Rows from block 4 of a small spectrogram enhancement model, named by matrix and row number. Rows with one number belong to one channel. Each number is 500 + 25 x the weight over its row's rms, rounded and kept within 0 to 999. All counts start at 0. Numbers have three digits each. After the name is the row's rms in percent of the matrix's.
After each channel's rows are labels from the 100 clips, of 14976, where the channel reaches its highest value: "lies over" is the class under the peak. Only what is clearly more common there than usual is listed. The data: short made-up English sentences, spoken by a formant synthesiser in many voices. In brackets: how many of the 100, against the usual share in percent.
# convs1: 3x3 conv (model.mid.0.convs.1.weight, 128x128x3x3, each kernel summed), inputs 64-127
# convs2: expand pointwise conv (model.mid.0.convs.2.weight, 256x128x1x1, transposed), outputs 52-103

convs1.26 100:499484496502444477496520521477496509515487501511472505534502487482501498489497522477563439478465588508486481504484504453485465536491496499420494504442496488519509522479436527518492504499474453
convs2.26 098:480486505540522500482501470508503505510504487496507502487567523486443478498504541491494538533453556513555485520515559497494545496510506463531492477499552483
lies over: /i/ (43 vs 3.9)

convs1.71 086:514510518531523489513495470480507516511503500497542490508483495469520512520500498507510543495477473538477519489480547551535469504494493481507493454503565468528462515452493527492509501527522485
convs2.71 086:494509509514465539491491489476532508528506529543486513544475507518499512547513514475536463474489540491473533527489524519512526512479512528515463526502478475
lies over: /t/ (41 vs 3)

convs1.69 088:502511512514513483544440522546527502527500534493491539510500540516519528486494503526490479501485534477482505526457522511514516526511493483502493534491473479506453485482529572490480502520480487
convs2.69 106:503509527485508498504501497513481504445496532476529463480479487487497477516480511504498542509510543460536519513530454485497521499472531480470469510523493483
lies over: silence (83 vs 53.1)

convs1.17 102:514492551504513492472503489501483519534501474514548498477485477490448480493499469506478513518541491487506464534475478492458478526538494511452524532493493499479493497552486455516513495483495475
convs2.17 103:476497545488501472500506515507538474517519475539497509547495504491518480477506475514490556479494467511501468526509497506516482558541513487527524516496533509
lies over: /i/ (35 vs 3.9)

convs1.13 112:511481493461510500542526538470527501529504532458502512500522482505460498501484465491502499521507494536511447519522461533497480484497491471492499490501503455471478475467476492490522461472513480
convs2.13 107:470527515500531477469533554492468511493507499522467507481484461480473478508491498487476481500532490519472480478482493548513512453441475490454515461511457483
lies over: silence (95 vs 53.1)

convs1.34 102:489533548479526487470479512499477511499491516495519527493507472501482464496505466550494495512583522504492512526498475512497489497511508507425519579532507504505515520538540487503462520540533482
convs2.34 099:528457529505533505522488476470459496494496534521522525521532525479483482527500467477485503506521474510515522544490547496466521522507436477495528505502552498
lies over: /ʃ/ (57 vs 0.9)

convs1.111 106:486470452455496518497530469500518514470497513466481476493503504484492503525501507514484495479571496481475515443497574507466500492509501489540485462479448505543479462496503520502489514454495494
convs2.111 089:530526510465569489501496489478511510515457470472509516494530483527530497574514490463494540517460460490509428542481459494490484465481509471489511537526492449
lies over: /s/ (31 vs 2.4)

convs1.110 137:494465475599496489474473478509483490486486480530493484502490501504480496496501525507502541471469537491518504599522498538499505498482499519461509486505513488512495488570513484510525484559568480
convs2.110 125:550480504521465493537537521486467486510497521524497489467516468490466499502503503505507534460510489470507499514531504514528514507497529528535512542510485522
lies over: silence (100 vs 53.1)

convs1.5 124:493505478508544503529491548527505490512501499511496525479499452466471493504493543461509493505492493530494518534520530538536489507522507514518507450513495499477528512513479549509499470518516548
convs2.5 096:538453513504488481478502519474450493472517481502489473485491513494508487511460505529540478506451481480479497504463484510482532510514525475502488501527517470
lies over: silence (90 vs 53.1)

convs1.114 090:504522547474518496515553461468487508512484504487515502489492473498547495482498500536473488516561534465467488467515484494483495509488496475526495449547510490503497472467520500501505526460517492
convs2.114 107:488487527506548514485531491507495501470549507579469522461473500511498482485498488491438502506500499497502482506505502472505509467501467481521547520440493483
lies over: /s/ (29 vs 2.4)

convs1.9 088:514519520438505490503481517511499457516523451513478523464478518516490484518507492495518468503466518516494496486460486521480461486513506495569531494473522488467475527478450481505494533499473511
convs2.9 097:457495492528511500501489489462474527509494483494541472514506485496476476452463496525468528516513504433521489476505508501518510496508507510516443536508524491
lies over: silence (88 vs 53.1)